Weights of a small masked spectrogram model: adamw at rate 0.00075, batches of 64.
Rows from block 8 of the encoder of a small masked spectrogram model, named by matrix and row number. Rows with one number belong to one neuron. Each number is 500 + 25 x the weight over its row's rms, rounded and kept within 0 to 999. All counts start at 0. Numbers have three digits each.
After each neuron's rows are labels from the 100 clips, of 14976, where the neuron reaches its highest value: "band" is the frequency band that holds the peak. Only what is clearly more common there than usual is listed. The data: chords played on synthesised instruments.
# fc1: MLP up (encoder.blocks.8.mlp.fc1.weight, 1280x320), inputs 240-319
# fc2: MLP down (encoder.blocks.8.mlp.fc2.weight, 320x1280, transposed), outputs 240-319

fc1.67:558504509468450516432488537468510466495498502478535493497486506519505542495505500513517499494446505531498501494481474459492463489458522484441526508466510495440548526504470467466506518499521513524493477442543537473513526456512481524503507475
fc2.67:441476467526524520540493487498517487501473511495511496472476481495524482529430482493503518514525465486544482468533481501525531492517489542526531551518505518489474494547493511514522490459509553456489499516494465506493484530512484528525480490
band: 500 to 1000 Hz

fc1.559:449493491490536478517526499496520455479485524495529487493508473456523491490494469513495534505492475500481498479493494437460515492495476458480489533463475539459503512470502504519499513520536481479463443494506469508538493512476475514543498455
fc2.559:525508508493500518452483489510466542477488498494479492496497548484527469478474447503491491508526493471479517502507484477477534479526549535535471467531494508470480552507458493501457544498483521499504515507527526491472528455485492505515492506
band: 1000 to 2000 Hz

fc1.270:511517509479537473486508473482493543485522478475531505509453501490503513512525524511536473473508519555496471516477509469466499496480485496511506497485469494520471475464524465508514442532533456531468505511456512501490493455508531504469543519
fc2.270:526503533506499480544490446483467543486518472515474492469462460517506482470512511479539499456523474510494490482521525492516528509492497531518517499469526522529458503472491497518507499516506480565511498504503506512519475446522514528490510485
band: 0 to 250 Hz

fc1.570:495546451461490488476479499520542525508514499492536504488498566490482545513500510502525503505501498507492484459503465516526499477496471460502536451470474454528466463491461537492526525508510465543503456459493475477486482485513502522508543530
fc2.570:506477514512509462475483523507511473492494471539475488523472496490463470528513502416492461525446528477479499492461508515509512537504520513489555467511521449496445499506500497479506509523471507524501489513485554513485495496544519506515496498
band: 1000 to 2000 Hz

fc1.155:492513536536452535471512502554481526513493533468455518446495495531459479470522503503470511503542494509454510460517480521485528495528491550490502452476480502524534524504443485466507528486478555571493476462484495526480485489514512536473530526
fc2.155:476507500520489475524523485432525463488483484543476513497509468532480469536483514477504484504496603502466512497460495517469536503491491512467452541485488529460555515497518514494497525494513536494510473520468468529500485491512508535506491508
band: 250 to 500 Hz

fc1.473:494509425515529480462572473489515480544503543503530502493529529515455500523497511518515527517545476474520488439558472465457485501519491470491516525485473500507519521525532486490461517455493544479510487517538476508536497455500483514509525581
fc2.473:478521508484524465531516525452499538521497467474462490509503479468507494519464509498459498522534460506481511544491479513474537491515456506528499509516499556515489469488484493520484525492504474481501513501495517514459510520494518497486504518
band: 2000 to 4000 Hz

fc1.156:530534446502503470484505532491525489495521533497558498459531515504472500549475534521555562485485481504503473467539511486481500437506524518481492482508493474480497504508512500494472481470482498496532492472526515459457487450489508497513474524
fc2.156:509472467500518483498522540523531457527458521423487513545528503471542477479473473502558500460485470481511486485520517478491567477479492481530500522451506473515514479523508500532523471399512522500512519502560491502479490519504494480463502521
band: 2000 to 4000 Hz

fc1.419:538531466475463496497502493519511514553555448482499509537529475515449499524504552506511536487478502521517495462492494453460470500508477512508506540486486486508487473500506465509474548533520521521530512464472465490497483476511499512466529578
fc2.419:508470467479505435514520464539547488522502463463516526503474499544503516517495475493505509472507457491478501504535520486480541541482475501545503490499509472514529478512514458509502486436525501466512525517499499576485482498513507527471534540
band: 4000 to 8000 Hz

fc1.303:510515491469461491506506496476540456493487444529562499485495490500485534502532487507552509473506495497491498507497494521499521491442507473451445477479504467508540502492487514515499540512529508514541462503505500497515515445530465507504460464
fc2.303:459531461512484509467506513511509497511510488486489528486472524508497504509518516481495514475467528511467505473495534513527471477449510503499461490510521494490496517468487562537507528505511509448496485543461516489478471498521506520503495497
band: 500 to 1000 Hz

fc1.24:472526496504465505454488547482518511495491529478495485501467498530451475502507514500483518540523442480472538519488484546540499506468516531473484499475497521477509511514462518474516497523524568482497485493480492516537510492486528502488493550
fc2.24:486518508498495517498496480510452492511500505479469495523488491510456489482527500452459492479528507489509478468503525488544522494555513472517551526508504485503481498502492507508492469528456493449469509500500487508507504522515516502502507515
band: 250 to 500 Hz

fc1.464:494464494475461498512464501493543447529511501519508537511507510524494504485504511511511509435529467512497540514512491508479503472471507512520482493503488511515479510487493509491498468526547528433518519490469478469533477519478514513500490530
fc2.464:487504464498470468547525494489467476515508502436490531476490492554517515503520505524508481484558505505499533476490480519477524519464506452512476469531461475519470495457481444487474496513506502521500571502514495485506491500487503498525493488
band: 4000 to 8000 Hz

fc1.611:460537507511508483462511452520463553495524537497545463507536507518534484479475484495560515509493486504478499478476516487459493507460485537503445505509492531493480514483466497512500488506537463508487471519534518484467514494486517534464521522
fc2.611:537443512486476491529468508477532431511456516514456531467476486510476516520516536490492471475499544502516500506496489517483511511522501479511519496480477501492536505520525492498485544488484549487516530476471481477545506489502468509535470490
band: 1000 to 2000 Hz; 500 to 1000 Hz

fc1.750:493492491486444470527523469493493499527475502455500479468453459493469475525502521503551506468495486482526501478523518485480524527476478493485498531456484491494539476561509533493494523473480513500504465502475464489512481512506488495490503551
fc2.750:507513506494538446510482464535492499492477481531487488517467492508528518550499491480566452487509506454547519528563493486462531550561508471480481539498515499495499551508521487517485500473488438501524541517509477542497505488486500513545506490
band: 4000 to 8000 Hz

fc1.383:516551490526468526468489522510495499512553493488488472468447502490509503488479497511527502488525503509478525503550507498517509526481502501486488453513514480508573509459512482521489501482472487494528485524442492498544500472533497512475491498
fc2.383:498557484524502528498480447495497501512525517502542500522473465501522485461486500466474537484537473516503494534516478510489482494487517539499483491533492451500504510505444460515479507552509510511488465483489466517543505498494519480491490489
band: 250 to 500 Hz

fc1.426:475540493512462516488505483526499482515485489441496518492450487526505492519529542494510527454540452492461512477521517509477459514460540520501485472483506511513474503506475490501511478523481510497509473496484499521554473476545504506504482502
fc2.426:560489529530541497470540500481488527511539517517524507508510519514524523471468490471479470468511564529514519521477479498499471495515485498463495493522497464517491503464483482486501529552515486504512553487490507482484505522501504500487495473
band: 250 to 500 Hz

fc1.284:515501479512488514447476508469496480473455500518480475465515490489476516542485488524453523522519541483482459519491482509491489521534514492547478516472487502469535471506509500515469501489523499456514509517479447476539496483476495500483478554
fc2.284:522524549496567496525495491475483470475528460524500536504487482471479503505508524529465504496509517503507488501523473510466449507480520510493485512467515498525536527523452465498475505553460506522499501499520509509498487534515484499518459438
band: 500 to 1000 Hz

fc1.413:458524493527459496470484524537534491463470511522495505512484498527497516502500482501485537530530493527472480508470452515503495543449519501482473506458500489515463494543470517522480491505541517498510492475466441515524471476494482516480472506
fc2.413:514519511531498464508513499479531563505486547496509462472546500483509454533496510464516499483539540493513526528488445449463472535505503475492533536488485492485531556530491491524504506497520499517537502464529487474488491545503513517509502522
band: 4000 to 8000 Hz

fc1.564:520534497559500515477514555484502479514535486454500481481462504545497532509501535507482482502520530493460533490522480536513525503442526514451436456482486472536524502439498483475512451500484499509536506498517539498499501479531483500505494503
fc2.564:507561504483523468511517518478493535464490470454471484529462514493530515455528496501428480489484470515475487502532510467479481460518502486545499492547524500504491574488537501517492488541533494529489456503521565535468494465498542522512530518
band: 250 to 500 Hz; 1000 to 2000 Hz

fc1.441:493456468482495533467485519520497518528486478474529506511499542490521511491487513503541506423469499526570488537478508490492519442467484510530477486515509506502538443489510482524492496490456475522478505497479503495462499513485504502486525523
fc2.441:497474497548525451508520507471499479489479488507487516557524507492530486508472505509452483529472488512498504507565475463482541488516489491503524568475498496500468479517559498494515501448546491487501518511480451496478500500515469495482515484
band: 250 to 500 Hz

fc1.351:474499515507475492489451490520451495501496509504536534458520534495516505511483500530515501461548536505530500468463442518493472523520549483527474508473479493513501495470486505484483532479497504504524498425478474465489515499511513511487485516
fc2.351:490537483484480475439493483481505491490461522481520492518503486471551518500470536535524493505527475506480485545498491467505479484490492559499458483491507558505485513481509496521457526523542463488507507470517480510542523462493524520469521531
band: 4000 to 8000 Hz

fc1.520:493497491463481484527511524467480455459504494470476515487442488510512497534479496506499500495506536527508466486472439512498508535508530480487515548507495534491479514520542492510527550465507515526517474484482445463526477508532476512540486496
fc2.520:552474521493525540526503465511495493471495491484519522517483454480497534481519523484518473480464521532529514504503416482517511493467485490459473497494500475500468527495528515501508477552533513521509513494463516483514494500512472465475527470
band: 4000 to 8000 Hz

fc1.230:510510557514520491514493494487497491510535500474491491464429473535471496492510518521465559433503494498500511506503522529509530501505479488477513469533499486519521516489456467485471477466475472513509520511427517507501485470520456506489484474
fc2.230:494505503493522504501518447500534521463521510554539488530470507539579525479471509455528541496531472504480517535551454468560485544539502530526448486485517461501507486510476466479504563526494465491509483470521469508534505524492505488483496517
band: 250 to 500 Hz

fc1.354:472512473551497537478535499512485526507482550409494476501434497547505463473504482517526560489507470510463487488441524514536486502493507517506506486519496503500502522459473461449471481452484487555470500462456519500470499505525482503490495505
fc2.354:494468494501508467472467471503526473491524476523496490560499475482517520499512500445518471499495511494532478512497525496539520526493463522500502495462499444504496460530527480472502486515478504482512550520538502521519507546512436535454506477
band: 500 to 1000 Hz

fc1.219:471508481472496471441524503497523464495476473458499496483501511460511513521496524522514544506494497510446500499472492479521524488517466461520490463479488471521535502486492516517477559579468492510475468519489466518525468511487526500510473504
fc2.219:485531512545510495481469484474511470474508511516489500534471438519547482459479489495503509488515560503516534486525558513547500506473485512454453508474524485488473491537492529506514510506506523447529508534489496475478511483491461522498481499
band: 250 to 500 Hz

fc1.374:506548467485473528492464483525472503501480468505500493474500488503542562485466497536532471522463497503490472521536506516485550504487528455494519513469457425513481507512471516517501532496509505494514497513494468471517500495499480518473509532
fc2.374:485475474508583411496507489476543523483492493498493465509492538498498523508502506485461479511473489507496482474498503504503513520506494456520497506546521515522482498522516491516480536524475513508482552529512499469498487591492469447485480494
band: 250 to 500 Hz

fc1.389:491501517524519481506552514439514533477516519527510485503478494513542539465496486522512489477491489506506505493435545504563487493492503503497488503537479460510463530499449476453483500512465497527513524526475518473482517519517461531408503482
fc2.389:486483514479505516495511524475530485509474453484497479524487527484430554493511517481484490488450519503515431479458511499495512556494447535494506491476495499495477477497514494484492506521535523484518515529482507522525514531529491498468486482
band: 0 to 250 Hz

fc1.215:523472509523534512502468487483528544499527515479507491461494500478509502470468462505499474528494520506501525519510487520507531497509518450517479518525458535481485479494487515533475495466538510501475511487523517499463513488433530521497503509
fc2.215:483552511460518513452506504478533494481469506536521489536474541481516514508474528505494523470520473503509467523530442453495452482517478479493511532504497497493455553504544511502503488505491469481484454500506449503518498497513513482534528485
band: 250 to 500 Hz

fc1.120:517488481471498477460507494523479484480488471471520477457468504542501524546474502504543518481519534498479462521490466511478483524458486486482451498502501506503508494447531520523514517473541512497536438495491496512503530469512490549491480487
fc2.120:508525478551498542506476507512453528509481527501525510477486519548464490491510490412470488539500524503484462492454527529523508439503524497480491521566540503523479485504507504513500495479503531477488492510507541491509516507534537481506517503
band: 500 to 1000 Hz

fc1.276:505513481509500506529494499486520520456502509481506478460464512520456506512503490530479496469465475499491482471549527502521506476465553498519518474521509486499530457482510516498514453494508465479517501516471539512462487459546486478550500507
fc2.276:479469518532500539485511536530440534517493518478474484526539480476512480485495504344477524540494545516430519505480450498476481459482518476524491521483549506481539504517476506510498529509497504486495467482526499511524518527459539519433492501
band: 500 to 1000 Hz

fc1.616:482490528549517495452515549456440512510540502465541493519504505507521504471476497502461457531518568497468497494476508510499502463507478443511537529497482527520535485483530477500466525473493509490487467493456490480473487519500491515489496488
fc2.616:525484527526500490509500515515471521521545478488475517537539485474542489520471485489461458477473512461494500471490503516499498458524466447538483469519474487523532488490512487511501466555512460518507507511497513527456490517502481518533533509
band: 4000 to 8000 Hz

fc1.226:528541489515506495504513509476495516480513526478489528473483525496550478523480485519473491459521471484473543505515527500476490499416514482513516466493466493514545540514480499435544520538524466562496513495529471515478503446504494512475499498
fc2.226:526483516509486457514499465490497508497514482489498498505483484512517523471516526491499510493508539511543487490479534488475468514487484490517490495505517473524492517496507470486513506480490514471522511527466470484514491515541428526471493467
band: 250 to 500 Hz; 0 to 250 Hz

fc1.97:443500508468517520460528510465461496520556487526508477499488517474513465545496473516569540506464509557557516482480491478522449478533477495506545560492492477469544508508508487490513472493480497540463464510534496470497492521482519505495488511
fc2.97:525511482462517531504493479507550520500510498524456527495496494476473503538500510474525520529471466507517468505493506483491463527510551549510545489492534458476480532547475466545527481490498523505539486516561530507481490474516520469476478512
band: 4000 to 8000 Hz

fc1.172:495475528494506472457492511521556483536448425500453509483494500485512502559497525506488450515489515502478477495472448522536502471472511468473527461451493448497510477515494519499500515467476528557494484470493543492500490504503492474492512477
fc2.172:515483516554477485474495452483467530504497518465534510529527492464499493468487517529498500473508486522514532495536510490482507497509535510503500539471488516510506487486467509538495510517479460446476503490491454512509470517494449529492495532
band: 500 to 1000 Hz

fc1.467:514508488496480544425476519459484490530499493512523506525519512518465503503484497516527540503506534535517486484489497459511445503527488524482543525511488516511444518511458501467457539512480509519501482409480522484518474471531488537439501552
fc2.467:445507530515504497518482517465480498467515508514510497502524489498475485518444449480480484580496481495520466500466510531543466494490492536520506542529534536480452489514492523550520483459504516496514471518472522471463508515503499519484472484
band: 250 to 500 Hz

fc1.390:519478528481520492503504474528501454486517488464494495470516477468466492509490520516484519511498494504514453485522470502473502470514519508486511480538474520506497513491465531501525542523460482509487491471481492468482480510490493509496488485
fc2.390:546448506540476502516486462540500478515512535499540509488516533502477509492499501459484497482495519491500516520514473512463519485488526505505467503459540564535529467498553497502506487467527525497525518484487444463499509509521526458496495486
band: 4000 to 8000 Hz

fc1.543:487523489476446563455533502545514519517499500480512517490437491537487522520511557505501531506496475529552477537505471496510439453461518489496477512473494466511471460476490454529492463489503501507489476461473524520529492487504518488520520510
fc2.543:464509498497522449458510481493509518474501480488457507529478501507460503518515510463549448541485489486512499457504455516502491549526483488506498528517514542511535530537509483508481491518522525458541521544476501543498510527497500474503451554
band: 250 to 500 Hz

fc1.385:470526515470528500506481501513514517502532448519467492482506481484522511484486514514491493491480541531494528496462447482490441475498479494460478501487501469494454520513491532483509505548478519527523507505530511483497502495510528507502503517
fc2.385:498527484493472519487475496464480568489535520533482501498536546481531547496461498518529507514473526539489494502516501519498502517550480526506457544496492480491492515484456504543501510497498457482496507498526462502501503507412515506478505498
band: 4000 to 8000 Hz

fc1.34:459524523514531500489510512492489542522530480531552452523521541487529479473495490521524541501520500506501494493510534460461491466491497528509480513518498491495531497442486479471484474499475462476505497496529516455473523520502498501438526496
fc2.34:484486465496485521505481503535480476490479477503482494481479454534476560484516508485511521536490543501534510504545501505542501525551517498482475488512527510492476499481515526505501527521487531475519565524468466479543497497493495512549506494
band: 4000 to 8000 Hz

fc1.700:512496507501461519471487525463512432504494465512534500485533491494499523567489540514440469498499526514482491490456464490490520494493506515455485491448481467524501529512452532517499495513448547519506467463525516461508499501512497512497491493
fc2.700:442483455527528516482487446522500525512474533459494512545481512518501489468549459456503502496510464485485506510512511515481501461519503540544521543512465505492513578527523448517457514512506442513505510457514506506528495519500507507519489508
band: 500 to 1000 Hz

fc1.455:468475550484509512533497507486503470433484478471510486468463473542524526495481526526522554529550506488501471489479493483518503527544484495478454538531506486516481526483499508454478524480528519514535455486468481478518476520501467509477502504
fc2.455:482479501490523502454511521540516514476488490513467477455460487519491528477470519534529535529472519536481528485485474493552508490485507489511520494551530514506534508495464528508501500455496517505553457491520505501526507495508485452470487521
band: 1000 to 2000 Hz

fc1.751:508512510524508495510520467489472518481512452492512494529485483529511477495479548503467531475532465504473502502506505479491429513464532547456506498489496488506467497476485506479524469548503486508541494473505502509483511487576500509512508503
fc2.751:521497521496486488535461469467481499523514504525457523507499515470543507507522454487488446476536509490506503547504484521481526480549489460571509480485481502520521483485531476494476542483500526533471532479563519484486529533468524492477500504
band: 4000 to 8000 Hz

fc1.456:471544466489473465504493509499512511498530497442529515527459503484501495484525518494568486442547479519520514482497503494505501514430499514492475479445484511489459450494533507508509484512500472535478487479454533503494462503520495498486506545
fc2.456:490530535471474479515502481463513495490516487486497498460512485486549493497479499523533496476540522495559537513499483510524511522454489492516452505532494498484463518486486513541472480508563478510501559512512479475530493458474511517520535520
band: 1000 to 2000 Hz

fc1.124:482496504507507506482523517498473489479504504505545513507514497535506521533528577503490510519509502499490503512518501450485516516507466499492471564503499469512500499493511522497466517497472494460510483501499442499542453498528486525479484497
fc2.124:508488502503483526495479496502522488508483458512475478513468490506483532509533510447482523463453519531527500522507482483513485555520502546543533450528538458501522570481515486459531498518516483530491513497515533527513493500495499485436533493
band: 0 to 250 Hz

fc1.505:476486531477507553501519494493446499493546521492570520468525499497528503498458539525517533520484484540486538469457459494517493464464538455490491473496445505472523476524492502510456534540466477523508455498521502499477493499456490530504467510
fc2.505:489479523494496525488536514480472527476493501507465478493503556538502498533514525509549513538471528505488484537486470519486480494509495471521446447507515532497455505478484531505527491527498484498483537507479471488504476537481539511475492531
band: 250 to 500 Hz

fc1.634:491511504477519475491463533469490518511455446504502448466489545528467488530454498530499525459495500501504474528510524481475468482495491510511509480497486493464504490492474554532525456486517468504526514499514482489461511486480491493513536510
fc2.634:485463549506546452515516484504527492459538486515477461499473485490457485492506466559516507507503499499485525470559518465518491528470517519496518517551539530493502543523508503515502502459502473482541507546479509474507497475514489503474515522
band: 4000 to 8000 Hz

fc1.221:487476503427521489490514486480500500503523491507531474474495527488492471506480518514512548489517531503505531511488479477465475518492489518532467502500481534488464506459499484521528472538505518483463471487501472464539466525480512502483511548
fc2.221:495498483518458486559468463485449505502512502488498506509546492507574494522503504534485473507549449509482532509462476526496513485497537488511461481491513489518476493473466469492483486535510476479529539514517506499494483488460519558513525519
band: 2000 to 4000 Hz

fc1.417:497501468512490490472486486530489505526471475485501522516509457494491484540497491499511505533504457488546548517454477507545492503495529507534525499481484487511501487513536541510510512486506527467475518511517445513474493520467448510512480499
fc2.417:494506519480505537523503473450473502461506528517493491507506487492486485502497517475507505476528441496457480465516481479498485479486504521530519525500509571490525543514514499509498489474513511533497460491514509474511484479496512520486513529
band: 250 to 500 Hz

fc1.398:485491493500504523499524537511499512511518495481544499473515493531472493531499499506498497473468539491461512480495520479493526524487491506469494493514506447505512501474498465466479487528504544499531515487532521432465525544516475490475457511
fc2.398:508475483521517529488513512504458508519524506517486496538504493537498494540536517425500488556486464494465493507507503519472531481501557452482502497534503445507476496481518465489519479529506519479481484495524515493468523522504478494471503477
band: 4000 to 8000 Hz

fc1.566:498502492475512473452459494518467481497472457478497514482506471478515522541513492505487513457458509502491473509455547514498484530523458506516481489467496464498461462480500494512484541524521506491481477503460464518533479502520483512495511521
fc2.566:485506481501495473502491516476471492501472472486509496480467460460466507526514491455479490522474477456505466499481499485499464512538532516558567513509548497494477544508465478494505483521505503502503507508523519511489502501490472487515488496
band: 500 to 1000 Hz

fc1.628:467503498464506494538507532479529458473514521473477468473425510505478491534466491503535540474487503527510486482458479488470519523517502429500512534511480499464541527525549472483544515478517524531497462505490468493545507537479432601519527475
fc2.628:510507538503472493498476476484463474475497442535523501503506458457491545481540497490464449523468521481535506499466501504539505500514488505479465464520498498521469496491476469512481521498501498480513545508477528464499504451527523500534495506
band: 500 to 1000 Hz

fc1.91:495503449480469487508514505473533507496518492518502452456458477484440531483519509505495478499520508497512504492502495509540502500448540509474518505506499504512525442521536486491502515537528527499521486521481517455506500463534457544503496502
fc2.91:526470540485499464498516461487483495502496485487494478505457502484512560481499472446444479500504547499532490533521474494516486523539521541501490493504541490511470504480525471508502531513507511436502540526464472512540508482475491485498525492
band: 0 to 250 Hz

fc1.209:490521543483492572487483479499424494491553514512536536445513497534501499522456490521545545490517481517521485450448457509490478456479519509497497476534456471489495472468465521504473539489501493502507460480461505493478473471458478575511525522
fc2.209:514485539472503516481512467541500505473483464504476513492493559509536480529442465522496555520497452504495464496468470508457495485509501505535479476532519538483495476509506467507494522511486477530488515499509495524493489516479527519538477478
band: 250 to 500 Hz

fc1.37:509507541500485493493490518481526531481530478491490499497516474504536495504449521508464537485482504508478518519492466495490464467488475495529478524489506505528504518512500532507499482483544461500520479469506484478451515492455521491486523517
fc2.37:503550501540477460488517491511522503490520504526534512539529519520488507486524523478503544497467480519463461508505467495529518480541517488510469499497495461523516462505478491474465515536488476460512484469503490526507530528474517488487535463
band: 4000 to 8000 Hz

fc1.689:457568527519490518465482504520533466472506469510482496511469517513510480484491510511485498535550492512493481472486497476546436534466493494479534551500480519508481488521500491515482515483524463516519469474518479509486476474519495509500503530
fc2.689:482528493532495472498499534525476512526493542458481481504509525469514444538482486482503485494524522490487530515526437516450503492497505488550510529459459523491580543516505501510473498483494536509509533455514475473523516518484496527512522525
band: 4000 to 8000 Hz

fc1.128:494495481520489512504506533549547505501498554514482456476524538501436496479500481509480514474484520505499451456480501481474460508470505473494474473453480537492511479497508503498472495491521531509531448519516520515529499509484521506480493505
fc2.128:493480515497498526525488493503518478514495509488502520465526500499446521540515508423510458474460467508520478510470462539501490546488544488499531502533550524505528505449523484527521498516495478531494481497504544503491503451512503475523501515
band: 1000 to 2000 Hz

fc1.78:451520491503492479463521524509531465454448491505494510509468469487504515471524512514488496509491509509483440463497477469530491541498467511508485528482503536496474462525507529522503517526537495508499457509495487506524481471496482502500495535
fc2.78:506528477501484514509518566502472523541502515446472480494513500507503490544480537497514506466533498489458499496538476489463520502476532479552502494459504518481555539495486508476477517487517518534531509491534496479549508506495486504500502492
band: 4000 to 8000 Hz

fc1.64:515510526458494508518491499431494514498516493470489463484449480518524467526474519510489453490492501511502519526473505531523509518500487493500488519518480489461491485472490484517512467502518513474526504456446490472454519527534518502472482530
fc2.64:517495426515492511522486494466454507487496511446499490520527521516493497475480526475496483488527524488521506497466503539484568494497508466503481511498520492479435461479500501514480482521483518506484552517454516450503492484503459463485469499
band: 4000 to 8000 Hz

fc1.206:500475473435542464470545510468445520513520506454541474485520460500525494503492503508529525528502523521492498498465471444512500506498452479491486540526475511470471447540510538512490499486512522469477492510533481463467475517465474496502490510
fc2.206:480516473516457493484509492495421535491489515517513468484499535506516518498488478526500485484537484491500490494471526494449479551520550485559471506455485532481499576494455485496512517459540479477496554534541513492494524526470483512513485477
band: 2000 to 4000 Hz

fc1.125:535480501508513465473495496456483499488511516490510483492481465498523535490541499500482524482527557512472523511528517510465511511530496504463399489509506527490495499451468456504462480550514489477500497510500515495535515483522514509519519473
fc2.125:498531512514533487483481480499455471511477520510486472528510495493515475538463515454471525470489462485466511442491519545472492476496551563496477533478497546475509504531485536533492520496541507488493491530470503500467484497479478513491498534
band: 500 to 1000 Hz

fc1.140:498472515525505506511516462549483486511472496504514523464553510501511519510511511503471531445492534484513496422527505484435517500460555526467452491441501488499518508506537475497477470479475537512503480509481516481485460500516483484502466456
fc2.140:470506447446513480464506476464533487494521462514494495491456504513490514544503490496531493544483502478548503516509471494557461490506457485508555518444525497491490518504503531523553520476504502473486505509535468500502488578491468527521500511
band: 4000 to 8000 Hz

fc1.344:512518510493526513488530491506491511486454525481468503512473497530537465516431506511534513528534462483478480487491499527498477480533485500485462512541485482503480523523486513486504466512504460487500515518513511533481487526532502529502506543
fc2.344:487505471519490495471469513520456501502469528501494484526457498479518494487514429451517496465473484498518436493495551529512503485519489540463549510528526477465491527459477527520498439484481507511491518475495527496492493478532488506551493473
band: 250 to 500 Hz; 1000 to 2000 Hz

fc1.513:488555463518545512500517511523490532551488513531483491516547492497468456518467497502505481538514517482487482448543485471485478497519506495511505545472478542530504482516515504538450486488480518478554502495526459492479496491502497502533457560
fc2.513:499475480511513440501490483512503438541519494459503549503449464520492526505508484506495493501494522507533469514486488505508503499488462488485518547510508461526532505520527470477473513479531511507522523502513511523502494516490480481461505531
band: 2000 to 4000 Hz

fc1.623:484483500438516428493525518461494512489525488475536483487523504495506488480504485500503509501472533527526497494486483459458545532516468495479473540503484517500476463504500489528522456518508530486466480515524503477503485506503484524491520527
fc2.623:503486470574463521520476488497449507528532535482529502549483532542554498491488483507524490500544525501487488472486531521475502523462500492517456512502485524522447493505504512509481504471520449453512516521479495511482516485489537531494505503
band: 1000 to 2000 Hz

fc1.53:514551485502501475500494531476530484497489502436476520499448506508527504495500495508486541469454482529437502465511496469503498449465476456525554550490478527513545509531531484495495478494525478546522479497539470524461491488485466542538541508
fc2.53:480500493547496493500509508465500500519504531522498502517492476503475508452530498475497472511466568503511503512519563511555514502512496498462490482522512486509517499491479509496511493542453502499515485537487545485488496553504467518487469481
band: 500 to 1000 Hz

fc1.289:482484521480512467484508494469488492461453462515445491471484469493494494551489528511436495545501482514479449493496520498483507514549460508525520491501475490487514480511470542520515524533481502502483461471485463505549457516511466552488518506
fc2.289:505531528508505516493522477463476532479501481534477493522508520514508475533515496489505442499462485500503514543481489523468482508499473488543484493531483522498533500475487514470472474498538507487482500509545523499463494493512504467448500504
band: 500 to 1000 Hz; 0 to 250 Hz

fc1.519:479502519492514513533505513487520511439510509497513460443471532501499471464438524513518544533498502505485507489465473474465500511426512511493470481538483549459470506510557496511532454518541477537516457512488499528468525454510540534518507500
fc2.519:503487499485511517475521467492537475506495506485485510474491500505460518515506491475511472469507512517493469465502471506484478525442462491496473486539535541510516515495538506531509446493498552509514503539492515519506502448482580513503481480
band: 1000 to 2000 Hz; 500 to 1000 Hz